Rows from block 4, named by matrix and row number. Rows with one number belong to one channel. Each number is 128 + 24 x the weight over its row's rms, rounded and kept within 0 to 255. All counts start at 0. After the name is the row's rms in percent of the matrix's.
# convs1: first pointwise conv (model.blocks.4.convs.1.weight, 240x240x1), inputs 80-159
# convs3: second pointwise conv (model.blocks.4.convs.3.weight, 240x240x1, transposed), outputs 80-159
convs1.62 099 [123  92 147 152 112 117  79 156  91 131 156  85  71 121 110 162 200 121 117 104 168 159 101 137  99 113 133 145 116 137 147  98 164 139 117 172 128 125 125 100 120 120 106 133 150 127  75  89 165 120 119 140 163 144  99 137  80 125 133  92 109 118 136 137 105  85  89 104 105 135 153 136 178  71  87 111  73 128 160 107]
convs3.62 089 [105 128  93 153 136 156 106 141 158 125 161 124 123 104 119 106  96 112 106 122 109 155 141 157 126 116 153 127  95 143 118 164 158 166 121 117 139 139 127 141 123 144 163 156 109  92  59  99 137  93 145 122 174 116 146 150 132 121  88 130 181 110 175  90 109 137  82 138 114 123 146 137 123 182 153 151 109 119 127 123]
convs1.63 093 [ 86 115 175 152 146 133  68 120 137 132 129  90 127 163 140 123 135 119 164 105 102 114 114 121 147  80 103 127 152 114 191 158 127  90 108 116 177 144 133 165  89 106 161 159 136 123 108 152 109  91  73 132 118 143 170 107 122 106 122 128 133 148  89 116 149 107 138 112 145 109 120 132 166 104  87 111 104  88 116 131]
convs3.63 096 [132 120  94 114 157 110 118 148 162 106 182 124 167 135 137 109 127  88 126 112 126 148 127  84 145 132 146 124 121  83 143 141 147 110 113 140 136 149 115 135 113 126 148 148 139 122 124 130 127  89 104 131  85  96  99 145 170 112 107 108  95 170 112 165 136 153 128 132 120 153 120 136 131 158 148 144 131 131 107 141]
convs1.64 103 [143 117 128 131 177 164 112 116 144 174 110 110 131 114  88 167 149  98 120  92 149 137 135 123 130 160 122 142 141 166 109 108  98  96 120 145 169 121 129 144 108 127 112 124 155 121 157 131 122 115 167 154 135 148 112 111 106 115 109 138 158  73 122 123 121 179  62 143 160  99 137 148 164  96 146 117 147 119  85 117]
convs3.64 112 [150 136 125  97 109 125 150 128 132  82 134 127 163 128 148 153 111  98 166 110 113 102  98 155 123 159 109 149 152 170 181 125 105 104  97 135 159 126 108 129 168 135 109 106 109 112 123 164 174 141 139 123 122 114 150 138 156 165 104 115 119 142 130 126 139 144 159  87 148 167 110 155 108 159  94 107 131 160 121 126]
convs1.65 094 [155  90  79 106 118 137 131 131 115 138 128 101 106 168 105 152 141 100 125 110 114 130 127  86 124 102 134 120  91 163 128 112 153 119 137 137 127 101 130 164  90 102 165 154 151 114 126 102 108 115 137 143  90 118 112 120 155  80 151 190 148 152 109 130 133 129 112 150 146 107 153 129 186 121  92 100 142  91 164 173]
convs3.65 098 [ 97 122 116 149  81 109  98 116 165 104 150 154 148 164 133  78 116 102  96 106 105 159 138 110 167 110 144 156 100 117 107 150 150 100 121  94 115 116 125 120 137 154 150 154 104 189 126 104 108 115 135 114 131 112 134 106 119 124 161 175 117 141 128 175  97 123 105 125 110 117 108 147 110 106 157 153 105 115 135 105]
convs1.66 095 [154 144 103 148 117 102 104 144 161 103 182 142 144 119 160 123 128 117 159 126 147 162 110 142 135 160 136 171 142 106  72  97 137 158 142 105 138 131 160 121 165 104 161 185 123 134 156 147 135 129 131 106 129 150 141 128 130  88 135 136 106 125 161 127 149 153 157  89 146 117 165 160 142 116 111 142 125 102 123 135]
convs3.66 105 [137 144 184 150 130 169 147 131 128 130 130 129 165 119 102 139 107 121 105 144 113  98  87 158 183 131  83  97 151 145 154 120  92 118 102 138 131 107 130 116 137  89 101 101 146 103 180 150 133 119  93 109 150 128  97 136 162 145 114 134 145 123 168 118 133  93  91  99  77 137 134 132 136 119  95  90 135 189  98 135]
convs1.67 100 [154  74 100 139 145 130 149 129 126 112 105  91  95 162 108 131 172 121 139 139 115 108 128 112 151 120 108 132 183 127 134 134  89 146 150 138 180 146 132 150 118  77 108  96 146 124 150 151 118 132 146 134 143 120 102 110 123 133 140 118 160  98 138 178 100 148 118 146 113 101 132 107 155 169 150 165 127 126  89 108]
convs3.67 114 [146 104 134 141 158 127 159 148 163 136 114  96 126  90 121 147 138 144 147 132 113  99  96 155 120 145 102 116 160 136 154 107  94 109 107 163 146 116 143 115 153 167  96  96 153 129 128 156 133 153 140 137 144  92 129 151 146 134 142  63 144  95 148 122 148 119 104 119 141 146 142 115 135 136 100  95 161 118 119 143]
convs1.68 102 [119 129 153 138 123  84 112 113 127 121 121 117  94 122 124 161 188 126 117 106 132 134 137 123 112 127 135 128 126  82 134 125 150 155 146 166 162 104 104 139 131 104 129 167 152 131  87 140 173 132 122 125 163 157 124 112 132 128 108 140 143 121 165 121 144  80 147  97 131 122 161 107 122  86  93  88 161  74 130  95]
convs3.68 095 [ 90 143 104 117 119 129  95 123 153 140 172 179 136 149 143  94 104 106  98 144 146 141 133 140  96 110 130 117  95 143  95 146 138 154 113 112 111 121 182 134 148 139 138 135 123  86  71 103  99  88 136 109 142 142 117 100 126 117 142 156 104 108 147 141  92 132 154 132 157 116  94 100 135 102 139 136 123  69 120 118]
convs1.69 101 [131  72 101 127 161 153 150  99 143 146 147  79  94 152 114 126 143 117 129 102  98 149 111 124 144 135 117 158 133 134 159  85 130 132 135 128 130 160 116 146 141 112 130 140 172 154 112 120 112 161 150 144 107 129 150 124 144 138 120 145 150  82 145 134  98 130  94 150 144 100 129 123  77 155 131 131 176 119 160 110]
convs3.69 110 [ 87 103 163 150 160  78 101 150  92 100 122 185 150 126 109 141 161 126 106 124 130 166 134  92 166 100 153 135 102  83  87 164 167 157 146 122  93 115 135 148  62 129 172 169 145 159  83 112 134 150 163 134  82 124 123 106 123 126 143 117 124 135 109 123  98 126 115 150 152 137 119  87 141 111 162 156 141 119 149 156]
convs1.70 094 [136 129 148 127 151  81 143 109  85 189  94 135 129  80 105 107 116 146 118 118  96 157 123 151 121 173 151 160  88 111 157 127 130 149  96 135 129 152 105  81 143 156 116 142 130 138 128 105 136 154 106 124 122 129 142 182 154 121 111 124 183 135 139 164 127  81 142 107 144 153 130 149 103 119  97 138 159 139  82 114]
convs3.70 104 [154  86 142 128 136 131 127 143 122 148 125 129 102 129 120 180 106 140 133 136 138 142 153 135 112 134 146 101 122  98 131 133 142  97 148 123 123 133  80 178 115 121 138 138 124  74 129 118 123 128 127 142 119 132  67 120 123 107  98 127 154 155 143 106 146 135  46 135 125 124 145 166 138 128 141 139 117 104 139 123]
convs1.71 102 [112 121 156 176 145 180 120  83 142 140  95 120 100  94 167 155 171  95  88 158 138 146 151 110 130 155 128 134 154 125 154 122 128 115 192 115 173  92 114  99 126 131 162 141  66 151 104 103 140 149 104 141 155 125 130 130  96 144 101  84 145 125 197 128 152 119 134 119 137 132 138 135 111 115 135 133 135 113 115  96]
convs3.71 103 [111 102 117  95 121 150 106  92 108 118 175 121  96 167 138 126 130 128 103 149 114 116 111  96 149 102 114 153 112 123 112 105 110 100 116  96 106 106 105 164 119 124 114 113  98  86 159 106 174 132  80  98 122 107 105  99 124 143 107 159 114 135 184 135 112 106 177 108 122  99 129 145 100  99 120 113  97 106  88  91]
convs1.72 107 [144 100 102 115 129  74 148 162 141 109 117 152 139 186 138 128 146 142 123 159 170 150 109 120 136 103 154 160 136 108 171  96  83 164 118 120 122 145 139 155 134 142 100 112 113 154 154 138 108 120 138 103 122 111 135 115 112 129 153 135 116 111 145 136 120 143 130 135 147  94 115 166 179  97  78 148 113 128 118 108]
convs3.72 101 [ 94 166 121 140 182 188 121 105 105 161 126 108 151  98 113 141 143 124 113 162 116 145 125 127 140  93 131 125 113 124  77 129 140 110 129 113  92 148 120 173 154 128 140 134 114 111 114 106 125 129 156 105 116 121 180 192 118  96 151  74 165 115  96 130 106 112 184 142 151 107 153 105 119  98 142 137 139 145 116 129]
convs1.73 103 [149 156 132 111 130 113 141 128 160  94 173 150  64 125 128 155 137  81 143 129 155 131 155 164 188 155 133 138 115 166 142 154 135 129 133 130  87 150 194 141 154 119 169 129 106 119 156 121 150 155 128 133 108 106  98 148 119 147  96 145 150 104 164 103 122 180 137 114 115 101 116 115 132 144 164 179 132  93 160  99]
convs3.73 109 [114  96 155 121  81 106 128 130 119 160 125 145 142 140 115 130 123 127  98 111 137  89  77  97 130 122  82 119 121 156 118 117  88 148  96 110 126 107 106 144 146 131  92  92 104 141 111 132 122 131  66 114 149 134 134 109 106 170 113 123 152 126 139  72 107  94 119  84 122 135  77 114  93 117  79  89 107 119 113 116]
convs1.74 096 [155 110 135 114 135 153 122  96 124 166 139  89 121  96 122 178  97 114 185 121 137 141 123 134 169 147 135 131 130 111 147 110 150 136 121 137 132 142 122 156 114 152 148  81 146 133 134 115 154 119 124 138 118 139 102 122 109 151 129  98 156 124 134 115 123 114 160 138 127 114 127  94 120  84 128 102 107 129 131  99]
convs3.74 089 [149 134 135  98 115 126 137 141 138 144 138 110 113 144 114 115 120 152 116 161 122 105 102 114 153 151 105 100 135 153 152 113  94 124 102 130 129  80 147 117 101 137 106 101 127 146 166 148 167 153  93 138 119 107  76 147 167 129 166  96 130 118 103 101 140 117 137  93  91 131 108 114 116 217 100 100 120 138 106 122]
convs1.75 100 [103 138 176 135 139 135  84 135 115  70 126  81 140 126 169 135 127 139 122 111 103  97 121 131 136 154 121 127 119 124 166 155 151 138 140 127  98 128 112 116 130  72 153  99 147 135 181 165 135 169 154 168 113  95 132 115 157 125 137 129 127 110 115 105 181 152 109 143  97 156  88 102 125 119  98  82 119  97 126  98]
convs3.75 104 [136 122 152 128  65 143 137 111 143 137 166  78 102  93 105 146 103 126 139 100 139 103 143 126 122 137 108 145 129 138 132  96 101  99 132 106 114 120 110 156 110 142  96 105 118 127 158 129 113 119 174 138 114 100  82 144 135 151 121  68 141 113 143 196 130 115 135 111 134  99 107  95 122 175  92 114 143  42 116 121]
convs1.76 100 [141 126  36 127 123  98 101 139 135  90 136 188 139 166 147 164 114 139  95 106 154  69 120 130 124 139 158 158  99 149 122 104 112 107 147 139 136 115 190 143  94 116 120 160 129 137  97 124 110 132 101 107 132 136 126 149 130 188 104 121 143 106 159 110 152 125 103 116 126 112 111 111 112 119 113  92 139  89 137 121]
convs3.76 100 [103  88 149 109 137 145  93 119  81 110 111 114 137 137 124 139 133 112 116 130 104 144 101  93 135  97 143 117  90  84 118 153 147 147 100 100 131 114  86 170 121 142 160 147  82 145 172 118 150 152  98  98 112 114 126 131  81 136 134 107 113 149 107  96 105 131 113 113 150 151 133 168  87 149 144 144 103 131 143  95]
convs1.77 097 [ 95 111 114 156  95 100  95 135 157 151 148 133 143 140 123 123 140 139 100 100 136 130 126 136 127 132 140  77 153 141 139 124  95 122 130 112 159  93 118 113 132 164 121 128 102 115  73  96 161 100 113 139 145  63 126 124 181 110 119 130 109 147 141 139 121 151 125 128 137 125 155 108 117 118 141 133 120 150 125  96]
convs3.77 116 [112 127 157 188  79 120  99 157 105 141 132 193 175 111 115 167 116 139 101 129  87 148 119 130 155 138 134 130 101  98 137 162 151 143 112 107 106 125  98 122 100 129 156 151 106  89 120 119  97 116 147 134 146 193 127 100 136  95 118 142 139 149  79 151 108 142 136 106 135 157 138 124 110 150 138 142 106 126 108 145]
convs1.78 098 [153 124  92 142 113 157 124 126  93 130 146 121 175 171 130 163 117 122 121 110 143 123  60 157 117 154 149 119 107 154  98  68 106 125 111 180 115 114 140 127 107 110 130 149 156 150  79 124 128 121 137  96 133  86 109 159 120 104 117  93 137 127 111 145 127 148  91 115 112 134 119 149 104 122 135 121 115 145 146 120]
convs3.78 092 [112  91 115 131 122 168 114 134 116 141 113 165 161 115 123 140 117 123 119 127 162 123 110 178 169 118 113  82 115 138 105 131 126 143  88 119 116  95 123 121 152 120 133 131 107 101 172 128  72 121 140 107 118 158 144 142 100 132 114 168 135 169  55 136 101 103  85 101 139 133 126 147  97 127 109 124 117 108 139 115]
convs1.79 100 [ 98 155 122 130 105 116 145 135 147 172 135 180 109 159  93 130 140  86 125 106 130 141  99 145 123 134 157 129 137  81 188 124 140 125 118 152 139 142 115 110 132 129 150 129 131 101 143 164 132 130 107 115 116 165 150 159  96  93  96  80 145 166 117 161 124  91 176 113 125 126 157 121 150 152 133 114 135 119 131 121]
convs3.79 117 [ 91  84 145 122 125 149 115 120 120 165 175  71  93 132 109 109 105 138 111 136 113  97  99 104  93 112  91 114 118 122 113 102 100 108  98 106  92 130 143  97 118 114  97  98 111 149 105 102 151 172  68 109 155 136 130 145 171 115 133  96 112 126 166 111  90 103 118  92 144 110 103 135 110 178  89  92 116 132 125 128]
convs1.80 093 [ 94 158 137  92 144 141 139 148 167 129 123 157 121 156 103 154 157  69 108 105 102 124 146 140 142  95  94 153 141 141  78 142 148 131 159 139 113 128 123 161 139 126 129 161 107 127 140 134  48 130 121 111 117 112 122 140 121 123 113 173 116 125 143 113 107 145 105  99 139 136 145 141 112 127 117 137 112 156 142 158]
convs3.80 098 [169  94 145 137 162 140 136 121 176 175 155  89  78 129 127 111 146 151 162 167  47 102 121 108 147 149 115 102 147 112 156 109  98  99 108 133 162 142 135 134 115  99 102 101 135 137 117 143 108 139 168 137 126  98 125  84  94 119 137 127 138 148 133 108 159 128 120 114  93 117 143 149 121 118 107 104 133 103 128  90]
convs1.81 098 [136 147 114 130 168  87 155 105 137 146 156 117  89 117 122 145 156  98 137 117 125  88  87  86 138  67 142 114 145 163  92 144 165 131 178 134 113 119 106  94  79 104 125 147 164 112 141 142 123  92 144 136 164 163 124 107 120 147 146 163 117  94 143 141 156 119 148 124 132  95 118  95  94 111 116 181 137 134 150 101]
convs3.81 096 [ 95 140 119  87 152 153 105 110 148 102 108 135 140 164 130  98 109 125 103 163 122 135 115 102 133  97 132 120 114 106 112 132 139 131 135 124 111 128 171  87 131 116 146 143 108 113 187 109 173 138 117 111 117  90 136 125 135 153 115  93 114  99 121 131 101 121 107 127 149 128 160 166  94 118 143 135 110  99 127 137]